Weights of a small image classifier: activation relu, muon at rate 0.012.
Rows from block 7, named by matrix and row number. Rows with one number belong to one channel. Each number is 500 + 40 x the weight over its row's rms, rounded and kept within 0 to 999. All counts start at 0. Numbers have three digits each. After the name is the row's rms in percent of the matrix's.
# conv1: bottleneck pointwise conv (model.blocks.7.conv1.weight, 96x216x1x1), inputs 108-215
# conv2: growth 3x3 conv (model.blocks.7.conv2.weight, 24x96x3x3, transposed), outputs 12-23, a 3x3 kernel for each
conv1.15 105:477469493485507536508472562561481527524437460547531511463556499429506542509454524514535457531530507526495601530513483489548545481506496467514512467467519519481506549474502504515470522514514535433480520458474453481466488522472537494451446551539504539489536424481563446477629504508468534471411513462416535519492504543502501469
conv1.16 099:558543545479468487513458534451496500492454505540454475502488531527460430527506468457509447520621524419550576487496546466525515479530527526403502464512539480547462456459485486393445560481441452512455545517451500529577438467531512449463505434410512478494492517538457523505451453456606538499523543494434520517517476452474518515
conv1.17 104:499523507486492466489568525578537447493462467546514457470455559427523481482545536478538515494497454474478502492531437508506470454556511492464570547577553467488446505494502541431489469524563440524442523500453483422576486532499475520444555539631567523517498557506465480524494458406463429493507536461436379455492453500510414577
conv1.18 098:549447476558475467423511498375509452466457497503463525490504544498522515512523454505466456480518471445488489508490474479433554435448508506539507554472500503424492555405526421484477498518551429473473526443479515514533515519453465559447553516432571486503480523501567567529473516519516477448431564482530491461499543568484529473
conv1.19 103:612476419460510516492556471601524505516535488399496465465469501502534493458544482484521506507441516519545579536539515508520488485419539502485454487491497476511590446475506504462519526439529422518501547590449468588502456524406522485529535586504509490544480485496494527512506551530456476472526497509533415474493512539523556538
conv1.20 093:459481488478511428489520500565531489496469492456461532447502546570584508523513467478509507481480554447483456488467480526480479541555533509481437452421458478474544515463489413517528571489519518512477543408593477519510503501548541431508555444432480469521445473466510458525501545533610456507541510572509423451483568454538421492
conv1.21 099:464463538489501536503472524560418494494516490517465493480483494532478552530482473493449548371565453425495488552459479501526488502523493511497500529447430446465592513506452510495527448482504524532439496520539445510445514613515505477487475508460433507513559531495484481518530476472479510454505452467481487480474476401470618539
conv1.22 103:523473526505462495500509492564426471540474552489510536456538438521523424520470522559473534516534487493586524484457465435460580468478429493476483495484442495509509501501543468514505464508547542458539506553540482444601469518521501433466597514523518384517530497454465530582479488557522502397501483579455428478447460471526575569
conv1.23 106:442558443542495578411526494493536466487465433505516495425524529555550540526496550526455497464533557484537480522527448468546525506422548510615424535467459492505520471517541511499517557462479422459493542525534538530505455544497479524517536380462455535446472572507567501508483498530518494448493496552540635513454504480528446500
conv1.24 101:537432495535533484486503529479464438551501478479482466530495476456518475493582537491534495481449496524545474526478473499474496520487449570466472510450490453524501464470485498487508538504527514565513521580466489515510499471539448491510414463543522464486478608500553557612468536569538470597489484433521571484453500492484515489
conv1.25 102:586558488510472442511494539460487497488557559472524523516460453468541514479504521483505441510522508515567471496560556507577459465491465515469490584427488502501533515585476497448490476441480450450482520484450494471453479455483500508600462508472517534445487497470524530480545486525458507521453526447508552476511524465538504480
conv1.26 105:476512535542478446527514512445480498541438509513496465516501465473508462489531484488456456533475498565455441503409438538457487464403466441448455452504446494463507516451523463403472438450425536561505417506530534476512546362583537445414497524483556496469512539542518468616468514554537509542477453468420473513449542574494510496
conv1.27 097:497525484508496476486487495453479488491460452460571554446476582519539468547583507489455455445566467422520400552550535498503555471504450497495465501463472427458536525511470451441485526541496515486456602523456401510504460539531585527443503474517576535541517512508513529533536550441521451530447484486563489515539497526534533459
conv1.28 104:497466441533478489515507520522508478520520526512473466467541500523500563541424538472459440470463510490443510454533457509503505469482492530477511525466433568480539436565442518586516520540475508481518500524431446548492448516439442518418509410521663440512463448482520504548561478549490463464483546503465558422436504509484453457
conv1.29 096:510474393541511496442460456542514429513480568421527468517526486543494519468513530529518436484457422501462471424525509532505529571487478560500463513589512517526476438509503620495432493611522497552449490534534493501516494479471502452456537507601564435531489455452484557481503429462559484416487473511489495515491490559509432462
conv1.30 098:505492454565483516482534473461456466518459515416481457511484416541546478456525562606485456523521460519478517441523504525471473441492537502420490515496448469448455504419467504493538487466434442480542503484436492442443476575481481612438502494560486553488469518506504569499461451427509556486430487484477419530457407484448540536
conv1.31 104:470521419448530481438467466548471498477486442452457490543567543607506430495582488481465524506489502469487501542571598450502524472451527562464441495468456551556510573552506488519476481603491472474548499471462525449604459500520505495505533523417476440496507442478474548522504517582480491511503500472477506500481516489497488508
conv1.32 100:487450460511481515487491479532548546517451453487470499431469544483461521457533480472486448540568529405417480475503479479521518546600447497486527500444402489559538491560480462520481517487566503559538622494456523544553434505480527504436460566500483510531452487504511541575513507539506513486427506506493547513481496616511484538
conv1.33 102:480449455573529470503522464488528485566509513446475502496538433448515430506609546508548503436467512486545467541511520504459567493481464469481462530533510498466577521544543490576507515466412529559507532528514492472480501494469483458525464515531560559451496513468473423478630428426476524479464511488521428419508449459434487530
conv1.34 108:553519506452507493513517541452456510474500526495507534487461542552485458505456458495513495511552434515457519524437480555496501509528531550546490427521491496516552509524440523479555481461512463523520550487482485516496466523480507552417515525463512471531427538493561695425450472475476508489473509444506423494499491541514514534
conv1.35 097:509498471486475522544482527486490535457513535454423462493465515531514539495559477477490442522472481453465422540493538480516527505442635494461453468545559600505522527475522476481514540579491469517466465571449485548512537486459410479480447517463464499529538443462566544499452472545462474490481480477510493481525571508473424435
conv1.36 094:543464442496471489528521444508498493498521553468526501518467544503550497501480551548445524473448559491508566549497445498516558476488527479417521506536486510444489502523513481419467465487551570446499515432556499423472478528414513537482558485453484497510514490437521509504520546419465438532437475540519499435487452447535594504
conv1.37 102:460568538488517548512493472504567607494533468517472506467517527435516563508491517478548469498543520559480498557500442494521498494485535450494539465508493538535492522527538505523488515532546543470524481528586548559486469455514509460448422476578383460526505513477463563431517474448489511525424462486482425526562533499548484443
conv1.38 099:487503538577506478442528517492488468618524558471431510531571513532511502485479508485425522543525531482546470510481518468538508465462450499480423480455525522464463520537446451520429526542505475533518440497492503420482563508502459500525510562524506578518536544475503523518615470418521575425556500514534495416527499505508530502
conv1.39 103:518525557528458543481439435453495616456468525534506550551518508559530467507547505545497483518511487489503489463435456443509467537475512453555533500519573492490463515385573511440479511549559554539508485527464517474477488614528477553414453544527491553474491622537500523535595532515489465531514492598487494432533512453512508481
conv1.40 099:536487422456494568476581449495500517479465535536469444469467451481449445484458496560516539511516460506555545504470472509481508513559472536577491449486466498477497522533464564433499542550533569555444506569586472500484548500513533486422561634457446446500529507499529453602532549550506500526508492518493488562495491494413432517
conv1.41 096:428494480550510465463497463585525447556444508428488448445450509466553495479552491452502503477478527508508490487476575497522538499480488602484514454494534543455468489598529484488416489477500469458478539468464474477494510455467490542463506465584531531584518449501518490462458518487540492472535477496463560552463490488496448436
conv1.42 106:429456461449541486470462486502530554475430475581518474571487483443543511476478519493501523502488513504571470471477511528427461505434513481437480450602578542574462503489509459401555583467440496465492494514453510480558513511494459583514473471454423545510518522463553517466522511417444504472494519530558502517468504505528559502
conv1.43 100:474521496471470535488502455475534555483508505486448556515557532538499504522509453459476495448433491483526449505526527499537436464490514486535543451512502524515525473451522500476460524496494506406495538463519511533503492571538556527498411618477523497445431459482388519498479507527485498516448539494488553533534473436497535521
conv1.44 103:464515521462482454472499538532474593486479460472453511513489463543613463503573470508559467534495546464435526496456442559538498510424551547450419503514493503491554532522492497474545579588447503453482449451520542549462510493564532517540403591492525501566473495534543482495533496497455468600516508498557411482510486511508441506
conv1.45 100:498542521505527518475450570569451578458466545427550508430543494508568584523490515517498442576452526430424545500552554502429450446490471499449475472516584516484553493444489443475545605493422496483545449524528494523445521446430514464453484436422532498533493456505531492536498500490495533541555578502450505468475517465506462553
conv1.46 108:458517499510506501461476469566514435463486504478523504548516453583469580449484520510531497516547479431469425489436521470499544485460543555481471530463519480513523486471501623517458451512513542520465554510497481572502458452463442431450539538506514455454453493490487563496503438496511421454482501545408512500462483562474399503
conv1.47 099:410479489550469532472498488591472575540452488500503461503477496463534510480555526448528512478473450427518583471537512466497520540505471467503481560462487538448488512483458477428488601579514463512422464504431465441461449523484480424471483486484503579474526494478458465545502521503391402531517463514483442521510478521481479568
conv1.48 097:458511532466504534459531521562511460522493535521521497492459562546458523488474506479498511467467513501452433460526534517436507495437543510450434514491519544479477509540523470532544415396438558538547506525445574435544446590508393514570461521536488476531464551503460470609519389551454462499506502514534423461493497460484486584
conv1.49 102:550553466481498514532543452458485491520478577525523507541478519498448465464435483503458485499496499534579505522460497476551473454486578476490527559492542534504482481614520560493446479495555489466492452557480493511579476519531519465488572490615496505500464460533444521480464497423562548558568424501552620457486459563500482551
conv1.50 100:541514473481548444404523513506461454570511595486384504561526497513500506500457505530488452524533544473532526530457463481561504517503478487527488515469493477487506452561496455524509520462515510487493519478421535510456428473523504532479540462409517502454543522527508452518568513442498554400541520428523436515580489485425463518
conv1.51 092:463456502482487539539485481480517513523472395507467527537544438517518495547485531489491492505495505449530526487532516559455506517478473458564545454572494545482481453534466462460432463483447564503455435577453454499481550508507436634480513418512517595484559482521447498518471496458459486607466512515509449449501517463501540552
conv1.52 103:513493497455497485457484430487517470491464438471420485559487500444460452453477551453490460492544478487495532449496518444465458483441501472471507458463552462543471454538479485496461546465488459537443577480498521433554500473510493454483438519522466502534557474445517573510458537485568481499500438503532465471528525465498589594
conv1.53 103:487492485520539508478499543548501533545539529456554485467441498537552494430546537612468507469450491495440584565446546474478511522467520445466533458549547478511503478490466512494533581541507516521490542435464477455494472478475507519431506440455475515482441504499487465582559487441429457475527497523521535522503470564461462503
conv1.54 096:437495494532518497528484446490538454497469422490525551535483525504515448573536464537488507533501471489480461470515483474479530499458481392477567498494482506519491538488537508474506528457489579516517542537444485465489485574451494658445533487513544598495492409466541489509475466472525496501433483504480563444532557450475487512
conv1.55 101:441510501443555548531490443496468478498475429448593481463541545435480517454507451482498503461536560515518490461492509444477514437492587473509476470488527487480440561499534533546471504544497506480483494515460486570481501496508487491435464477482531541512506536495558492576546509487470604485495537552531589563418523426492511562
conv1.56 103:491464500534501530507461510404485513521535553486421487474507479451505471481410506456452476483491535553443563494485448464454488527532491469534435407525544530500438489510498426556532515512579525521553514492494548555548528491472434470534513516563564509464535440487537498471526527446502503483519501495488576414526485495476533517
conv1.57 100:522524470425493508486481531514519560466506570567509485555477522438475463439545486573471502451494480550422497448488513446500473543479485454427531462505450487510474526487501464522431480497491500516524494470402460498479478413483483583537492501504453499472527500523460537476476468396494449503503548547561525516505484440453574472
conv1.58 102:456426488536502467449476526526532465480524439475498527456423500538572450507462631509527436475528446507575463489496473546502445463472557507481462509519434473546483528543496548502431467451446547507445440484566529474487556454512495469524457507415524481479459482554564550570470512550452490444468513556497489500548463548411498490
conv1.59 099:466518481492492469508484493480519490444455500431515518556426458488496437452468500579509527504458517478571538546491501484459543505492423519457513539558608455495554492520526564591496498505497505492483502519543470450512505516489452429483437536587444466522556525500486630488520465452573420478525561459464455418540507504492520507
conv1.60 096:467482453495511475377539501541431462540447452444460476452514453503594516481521552437483485467481433496444459523513514477494554501512538480469461516498448473520502530494466454541519445522579482535530441419443466454569497539534577485477560519526536498493640526448485409459564492461487579470479529535551527486520462512484550558
conv1.61 102:508491503595478492482589525514480587472501411527434529471495546529475468535442515448462500488480514483580499510449482451489506532445417479555502487526576415545495493501502503453477489420429504446463536506536464486470428562480478536473499468421504553444438484509438496512499528479461426500477579543513521515533526442548546509
conv1.62 099:439587485524474519528480514518537513462491534451596491538459507578490553475499486559428548481462518523440471562470516473531501499394552520532520460441492472577470551474535504499523497506546502491456531456442526512534468423500495529484516495505576496451530509505511473482464569464497465453556467529510553420474534486530440578
conv1.63 098:568513469423475535513429486558454492426466512490416485443496480553505481477547463504460445504545483539463471454443498487455479504585465523436474433524479541500482535462511508463463490516522449473443575465492496556522469392525494489512483451467608487497507546462558517482543621506539501472569511568484518500537512471531596529
conv1.64 094:531447439508476544561520466405472475507509448556561515504464517555498545517446612494529497529458499410454494557444424515440521456462530490439490478572531546578487487539466456545452527442538482504468489466522516433513484512548478544497474458562545483544523487551549478481474493490482453489472506463468508434473487487534450527
conv1.65 099:452491435477513545579514491417511429494534452454511506546455546569448437442547471508495417520510476504525506529529412475526506479519532471493490462531414510546589506466489487479533477450526502560525540481516590492508364524450473495491437580516489470626510472476530480487526535581442534499534498483572489499433473508503558556
conv1.66 102:457489554511484465452483451417461485488481415511499489451516541439485482463509485532525432564449504501495531481427470541522529480536563562414539496549498509514503475476498447471484466509436493475540540457387479482512413526519511568447493507468506534473453474505481517541512480537462518476505476552548490570431514539528634471
conv1.67 103:508472540481514452426518484504541528473484493471490489591554519489587553523494473524485494461531549447542463495500454537445504444549549476526460498496466488456564477525558468489447520463487542616467502468468435567475423475518544505501476468470484498468494453529479563539544434524525474560518484497524532453499511571513440470
conv1.68 102:507433396566505486518497453382554517562444479489452526484520527489529447478510490468450436483436549481481485471440518464467473574478418505453544467539506519525440467469514487480499492541491541511480479510497446489570457486502505548451462456490546525539430495499506499547495478460445397563480466518473489491505508486563478522
conv1.69 108:474503526450465543501533531480504524519523565559494535421542512498433524574491438520422485564463548453466483539451478500538503425460461388570529486541474489476586537493484487511572494433504512499469512514522436536468472488491475499489482535480479468488522502464481433514523457462547487442477506559438423514421484471495590580
conv1.70 096:495482556480455504578400452490490512509564470540471530551537503500486448525441458487440501454572487470434583476522521497453505455510480497467481431511453541504472556443484497491436490479589453496569506543481523431516510522531571552525492508467559513522460555624507440541482478443438378523496504489527555529475535436497458468
conv1.71 099:465435453527525509460471485496492517536501466473510484449489493460508498434468556522480463555471518533495445505528477564489539445492560481505435469478483528574444407533449472484489476536538512497524445410530534487593470539421484485478607493510502439444430484462466549554487509510502531479426485473483496464447491434528444468
conv1.72 088:484468534482525484445518561524486438529521521484488486460526549488500474516505466510428475525551485477488472468485522552525504489441650471523529532515507552493497443437486431484512473553526482466481501506379496493502496456492483541497452454482469534529534449489418578509522551450451553531489540450569468471500494512427486469
conv1.73 102:513518487504472453482429459609486588537509357567492521461525502543536459519529527482481471518502508495553539523514527502445467463467487507477454520466466505489468541499477533506463498562587527507502487474418502408600499532538532551482443494428536528467633529456461487463498499465491501491465513471508548466495461453451468462
conv1.74 095:459479541476519517509492527389484454452461527563484458510506558473531496507518448465470548478461504453504452459504545510510436545610476522501520517498557454468438453469497438481427526448557509427534485480436450492516515492478483492450543571490473564510590547536541464482432492480456506508471424451466502443437504521495459559
conv1.75 104:511490497464481432586490464509473473496386441467495466532458469449522493471543472543535495516515556547464465517469464496490444473510474542446543484496504522550513422492510467427439487515449575502491508504563519524482394448494431505534521478469495443499455507433504579528483530439480420477470439508506509523460489484535492470
conv2.15 098:487483506526527559541530527454422531489481455527498505540544513517531496503520485523482500544542433586478384490481418469431453474482509532505480502450447464507529428439457430424506483456465487498524549537589530601594466524526498556546494465438569472420480503483462506433511497523556558511523576565508542488505496473509449455
conv2.16 100:495512542486494520488527482503493496528499508512558576484463470502523483530576479508540549561514454518523400590546439639496404577414430483491464474434442483454394446503518497540486484523523451474465465528521507534508465494500469528493482560502484494466482521506496558514460446457454532559515605610497452455461445407500488457
conv2.17 122:522513497498496517455462479460437501545491484590559570504468476494481463497495505520576535516501474460469489497481513459469511480490480507499490545584567483548530483440460544487506539508544526551564547578498452476413505580604465471534471485503426396427494511480478480516516557566480489450464484467535579557469490505457438442
conv2.18 076:545518486495500455475461435463472482461500454478506511561594587526489515521472501477491531504528507495531445475523497570519446565443447448490454470524501461533528579508527575494485544531492554461442472486520446533563469495495493495480461437435499460498515488471513508508500536557494565555485575513495488497448444489521519498
conv2.19 113:610562548539519532499524567519508492558537453540546523466471502468474473449451433552517474509482440466437419427476466473543505482511505527494499524510502485517585550512479560559492550569574491515551526514525549525505521551446513540475494499487588563505507508506470451483463426463486432436500475461607560490523536496450498527
conv2.20 094:407442475477487514563539481433433470458472509516496537410422438456477443440464469553475431517504507477488488384485515493572497578544529430443509529498506577531459532518478502482469472421467525568558516534510472462485499485441520512496574516513461465470526479483535495488545523486550497518578546533494536511485511503489492505
conv2.21 122:475534553491523548493505525504630585471537570440469476527497490517494506505504509473483451428517457416462456404403465437426454497479465459503532498503546502491481493533514445502531507491482498450492516521533554565536519482465533503468550586517510537439471495435515486477467446528543428472553535434489483453598581439604559470
conv2.22 121:397404435427449464398421411506486430545516461555509519418469497477527481449449436533512514481478480528472456577533514557523451532496474471525522531588576496516510575488422559500428507493459528548573507513494503502465551507549540480451528483463492493439481467458485495468427477560497537532499508498536485467497475480507498507
conv2.23 105:416453483486499531527529524438476484518456502562504540475467461521489472505509509546517493550572491498540500518531471579504445555514465480467488487415446460445452528494546487484466478443416519514491513528518477502528437457359495532434538501463517518516492534499532538493469458537481495574513569607485517531451493496518488443
conv2.24 099:475528493447491524403479565468481547501478492507499465551517517567526520508496478514520510532518486526537472547510497550496476571465454568525570548494565553530581562540551562543521570591606445461433474492428495478458476551569514533560528463549468537515484514497437451483457452481450509494498583476524541539502473528489501557
conv2.25 096:465462510451485459495499544452491482497484481547522512424476489432508491422502506546512507572483433552583473611511444561480519480451529519516483513488515487493564405472495435498494488539494458559509484567537540528514527537505516528458485514504474529551477541518478551493474476464471485496482475544490508466445511454439510493
conv2.26 093:463483529478483527510492491526505494493507490501483493534575552486520554466523531518517508513474561489473556405488557425537521440508466447470525493479523546549550530545524558535518548474485524477501531503461479487458527483481550502464560508445431448422480477500510524514501599520527564498506539525500467482462438460543482467
conv2.27 094:547584557574534535497525566481457477508466431494474438487552581440511526401458452517590515499501466483534442515479517517516518509451470514486464473487484459470495550529567562549523604538520495456437500516519458515539462492516490484535484479536532551499518541542462491541510486468454492488495522517549545543455525543460490535
conv2.28 086:454454452502497487479522478467422508554451502587543484512463465546523532554542521509474463527537563505475610529529464549545502581608502491467452464532531492526545501441488491485502556534518462464456443511539467552493463450559486452570490467538481484479523493492483496473480505499477485479508478488429519550456541519526539587
conv2.29 107:469452458471475488487457499488452532554470485515540527485480510491499503477487475498526502512519572503514552552538499527517492480502477511476465539554531524583603520418466550484497560515506483468536546544460513579487464524617437465608438413494475498547467443486449439507506539561436515551464480470521529549514497581489435562
conv2.30 106:475464429475481481455456505483483467462498515441505477476454503428418456440431462514479471535450458556461467576560497511516472489499459458458458463467509487495545457444439436456454470486467459447456470502486528548508478529539456485502460514528542548478518528467517500470516548516515542487475527512491446435520521520528543542
conv2.31 088:531527558518528518495476463512564537498527494491441448552513572522494553556520495489490478494506506449470513463465462503487547509483492480506546522427497548525515472469481484458468454487554520550497541528524571466473510500493481506501505519510464509575479458523457470470534477458501437446482459467516549500484550548406491506
conv2.32 111:533590626537562620545575572476515520500481473550512497524503483522502479514479435578555531504508524437509481481497479512496462530485504478476504447458508485474495499495493502494494533526495508485454506519470476525491477469454491486496484473484524534557573561512508492477453527536481547581534594569519527465489513477432488499
conv2.33 098:498495547519515540548544596455423428487464465543487439427493529466528535433476511604551546542531455594497384526454460434458545431553551481428419477472444497512541471430456480429459538484481458490528541536560554549538425493509516455484501421474513503530459517510422466503569600500606586508534498498488526552476449537481445488
conv2.34 114:484501474486495466466476539482494426447487489434507466530524512477495477531532490527478503558589478510595477544552508575454481500460461521486434511512473483544526504495475490518504484496478456483446454516491563513560443540527468537507441546492499542554506543502512441442466451529503582601497580597461423442506465492578528482
conv2.35 091:503474414555532471586527508453446476511484453531486495416447470469480526521518557542483456519534448492562454501515512602589496664549465495523521558511527561528507483447421479457433513471474507507482457485520435516544477487482472550539454476473521491471452409482466440486507500487472449446464487510491482464527531486491489487
conv2.36 106:530557544489493499453427448521567493530550443460498460520454523469447500475474507491491476448456431442442421519502487511504504502492461472429432499524512487508517649621543614545504542496484500482467543537489538519470561525441523526437526562505493508495497505527514520562460460494493470470455459475580539490556514490506461478
conv2.37 090:536536527539557539532529530483498528493439472554459435482472437513513467544513520582489401540473453531487513453469495485523517482526497578496462482446422386438448506542531475508531512481464490517472465482490479510560505454484534503495505462479505565507508510526548494523485523503480463455514497458492519505458514503421465497
conv2.38 114:532470497524503453496490507442442509470468464553556480472484489471491434499524461508461505626451455595527493566493413430467485478511582514461462518502522546524503450458438477502489458479513447490433457561545513569574514533607531530515509473493526560530542526493488459499496532454507590548531577520459435473491433469467461533
conv2.39 097:533516536468475503463442465544488514540499482507474426519514471504494455483494489468499486483528497548563527485496497484535490503514462545507522576558625549540634530519512568562488554593536472483510473506542526559563448507549501554586532536575609526473525532455487502439477506489505498472508504493491520562486477471475480457
conv2.40 118:498473528473498479503478466574539471563505467559547530508502503529509496468455488529494484527508485536507512527476441531442449460450506610588582595552580507484520523541508477527544466512580532543534530533482462461441481481445474454460535501517445476488439463481500484481495455496490496491491495471512497535488479556496520597
conv2.41 084:564553505513496472504474499465465529513477490540471460484454544379447506353441430533503515494530587558500556481541458505508466469506537510463432546484477548544580539490518510479520526444505483477527550503513499569503421487581435463593442410506463522546483494468460461423518550468489498537471511483540566487554536542450459516
conv2.42 097:532460497550500495516503458461485509478498574551538548568565574571576530482510542488461452564495421544518443545474434502483415487454437490502475486510525504502470452485470530508484546589532466475536504495510488528510507533506530548559436503586557467424523533471501555490478485440501539474530511503531541502524569501472485409
conv2.43 091:523479491477465500491448510539612583467510543440453497566533556514484497557520500465501480430505461400446465413451496478503490467511507491497499448487519488514483511520467537511483492505492507428517533485577573540571480434437564538521608547494528534470545501475507478528470491526521432486524473443486477454563543430536542446
conv2.44 093:493486507510516506538525501521454533506445518530447489481496483486458469466461476511519480542521516515518508459469547480531545510559543506495499520489467496508442486517541492515521518440480557526554513515567476475551488524473469507568490459497563577512541512533480462511567555534567535469531478474456453518444505535460487521
conv2.45 079:475518516509550546515532506497496504485484537545531542550537519511471431533514439574474421621544451563514448462453402502513527560513531526536523455431429448464459464464487522530481584536460532530509481509477424434471530510433501521512514463520503451481529520479478510511515564504494527540506500497541516512505517467546545536
conv2.46 111:510488498476494508513441507477531570518511524506548562538519539505553581499545560487505551550548532542557496560553500560459482467422455537482442498522500457535542507467508497509503442503525522492514513556508526522494460570577449498550457454549495494554520534487486430442468486506521551593529586550515527567506476586527450565
conv2.47 091:492534555513532536531487507466484510515515522546492466585553476501495475557552594567588425498545451533509452504517508457523516491533507503496548507468473455474473429479521434456554495468520494540523509511459420462457430542503412467497504486481451477523478536551462505607553619590509504509482513510515514473485507473482520488
conv2.48 099:571558597535540621531568583514480509531497526542529470522534507537511533509507501530515508480484523469496533529513521466500483503559485479504589467511588519555592511462482552521504552566556480503446496542493503526457506505510515468485522481492524573556510576523444488449464500522468484476466460461520499484502518472480481442
conv2.49 112:494472502436457460455471463562519481545489428544516522461455507503508523475500508576566555523515515480501549532520473544481508474480539511510448504501489476470561533518529501510493491531484536600583546562537512480475502474464475474416501506455439449466440492480499531513451428506474457482472447457482560594422465529456458461
conv2.50 104:519441540474478508475494538474490539406469530475480525487470478477469490499466425517437474598471469559498471507511437465507523471537595504500466463456486447456501421435452462470485500456466538426367518546496520553549542529578522526531505480471505554560472510556470469514487498452525568543487541518471483482525514490511538554
conv2.51 089:432475463425447491399432485538526546519559584433480537482494485509509478554592526477490521507456503518502519543534566524498524511490440483541572491530532491484503521519500543547552574551537466459523533518537540562524503458500499472498565527528571481443529485449454491540473523500463519453509494441455468491526497471523487457
conv2.52 099:494526507489474507467481486555589530497542507447498532425450505410479497434525508485522568489528560492503487491501474514454448501443414475460498475454502513463436455541544453521541449528586464459428526486469564532484456540502493490447480476484458490515448508514435485478496490484473533535527549535501489444495518506452510455
conv2.53 102:483503470477514580474500558504480525481475511520478470508456431479459435477461453620509444561563429518501448519492445500485444508525567498531541468500522455450482459477497475481492500462460467519549578507506549547491479522471472523515469431506587547499512557479473540521553549583522571580469494508469451507514496478521535448
conv2.54 071:525515491478494475448481507561519493485626555418556573470476478484471502575502506496442497489467486445494492551518487537480446482502452555550493466453496473457520553482469558475476536520524450467460458499491499557492502476525503523480560553507551520428577497486510537496447552484438506494433445429482503479539506467592506451
conv2.55 120:480498493471487510456512529547462514516507518562558479476474460526496491504434448467414434512506454624561486528483459510466458484460558591560533526500480521496468494502511536505524500522548460481515525523562559577532529530553530544555526482558590626522494514485424451461534534486556592514530536530449417487487425525590496527
conv2.56 101:558477442537517454520502457447446445502457466538481437478463491484486491491476498494531562503506514512470468459473430496481472497523551475411390480497440504520517583499440570511457550532478482529532511553552503498493541505569500467547432455426481487474476497473456510486515468457542475434506479468531563583515530500504438509
conv2.57 082:491498519481464487481430413556573522429544588413502562506500603432496542448489511534496504477500526460443460439444505426491507504552484569556533492449522492464495493456451499460450492487519471475495534460531546547552524501486503509435499465479446455483450500549446538491523553493539478464490434412507518504552581516539581449
conv2.58 077:455486498436442483444420470516571523524555541496557563473548530459506461407419425494465502482491442512536434511510523570480464508434446491509478493528506483486467525555549512587564480548503571478470532467485520500480459446406452471433461449549437448456519485470534514507469462385456468451469469476462496529436468526428495563
conv2.59 094:473501494502463449478460463527551516472513522462495467458449500446438453496457451535512537486535513448496508466459467461452449489478461505461498519501538480463509572552528553504466552459455486543518521493469507484427538564498578529466535472464424473505486470437471483466554494494504473460495450431561521544517490511508495508
conv2.60 102:497479481476462478449458466495469490473441444496440433417471516404479481418467480470526484556496436623442388496474449445519511455555562421437437526524504560550530475469498471540529487520543532436463517547546479530512503528526492465516470476497545498495504486478423454509568487417544516441474499470480494517539511491474430452
conv2.61 108:515467485533477466521508498522557517468568559411501512509481438543539457590581509505512525490490459467437399540532528505501485462499456477483479462467476494474492559556456518519477501500479448429481500469514524505571491479463522490483575531485564485452542506473487485457463537566479499540547546529513505436513501454511520445
conv2.62 076:472466455514521522565562565545480405558492479550549527460420447485440490484419488457513508462461507449453510457481488462485482496518547490503542466486542459458544494430417540483429543512508558578567487491462459456386503436444535467431505473460434444496461467523476519542506480484458492459442478483487499534513470507524449513
conv2.63 104:499538526464485518496470520474467454502430455503480481487448447481475482471466454465512497442500490464508474522504422592490429600466416476471408489487441488479448652605534625575550533548544450483492498497503487461478517480512526497508481522476503493518495514507517533513518487515511564550530589565540528479490516440478483457
conv2.64 079:563522493549510524557528548462461466497501457524494440451441491543513532581495543489457440477451421489548544512499523632561547633527456473492525480532566471489533462405451552460419593492422483465455462506492489485509543472464529506477503499523514489448541517452543521451502478477494480417490475472539546561523502456501486456
conv2.65 118:528547616545516566566581613460491504473503489493545470466521465484500462479439414526496481498513440504533447505456481480479486487490439504512532451488554485513568469459435479447418553525481458486441456487495542533546512530486524547487489509474609598544535546525422444472485510477493493497499535504534488475527527497497531518
conv2.66 103:456526525460469551417444523481504513449518519405510504517510467484485457512507430535532444483470521526475529522516524521515444499449413489497473465445486537473516470473522456457475462484482503469522492435499551543526444468488430474509445490559567536485536544505498519480483518548478516536485548529440447471471542543527556503
conv2.67 095:472502570429485500392488453491524620469442528517464496520479464521493472502496488526517501481533536464505535432429532438487544484423473415470506444467491477496457508554559516606590506499478549535492524522488484493526440494550489490544511481479503510526509510516471449532463547486506543473545521459496524586449492578438435555
conv2.68 097:516522558504524501490474454475449444491465397468456398582585546514514530478463465543574601494523588512498524458536557452573494435479446466449483486502486479507534520460527496471475518458457460491489478539468421480469445475536471412519546479479483495510491502469403419431503571535532546523527492495500537592456509554471451504
conv2.69 112:486494509480492512490481473550541413525576503487567510502522467517517502538511521437486477404503508420463453429472482451481483460494536527535512483507567486468511480443464467487493466530486502419482471442506479519538508526541510519510579550481550510499533534465465430420404434496484458470564494456537501536542523428605608511
conv2.70 097:509530532475517532534529553513529596485505519496497488573519545465406427459443436490480480508516480493540530473452425443487492470449447442495530490555545569562522487492486537495506559506524512541521552531538590553568534499488532513519505527511524515469540503469475451446535537504552507486505470416541579486550542460497448361
conv2.71 084:453457402484440429495480468454502504515494520575545516457498548486510515489498517463470435456446447475471448516500535554509503579558496483500480519563492456518505439427417475475464493503523544487495534479402497485439537517517492481496480500518441500456498481437528499510450491458436481428488491495476494472485523573480540554
conv2.72 064:527500467546521529567535517420462418452491472501516476468522508432492468509529529578538423549519438479525518475469525618533490595501476445459476506555510518527532422434466477497521524544508476452473403475524465445450493479489457463520388423463519484470516505480486525508469475495463474467478487460473463483442424459537568486
conv2.73 090:475476453514507495521487475561598551501537481501486479491435490479457462537491475485470444545469480481502536451466496488474511554481496485466573585514527583586546465475525469498555453483527518551571567561547536497458534554483543576515541552496470443491456465463436504497487498498482474472437464443548516478558499480450413445
conv2.74 091:491491507479480522480503544443543591487543535498492566492535515492544513500548529480498478469498493491586517422484499429529472513512474429508527500567519499533476469474486482445450530457458505499506489524538533547529547497454522517499497554504440453502481461457532489484510461516464439505471461525549502455505521389470422366
conv2.75 103:521496499536479464544460466469514599496463497442431480516475474567549548507510482454455472478478481508493504567509477597536505541495465508444446446437472537501497481513497503498480492496467455496499487491496536521517457510474470571555457545603489531534468511497497473442483450469450478510500541538536587535517577585468510469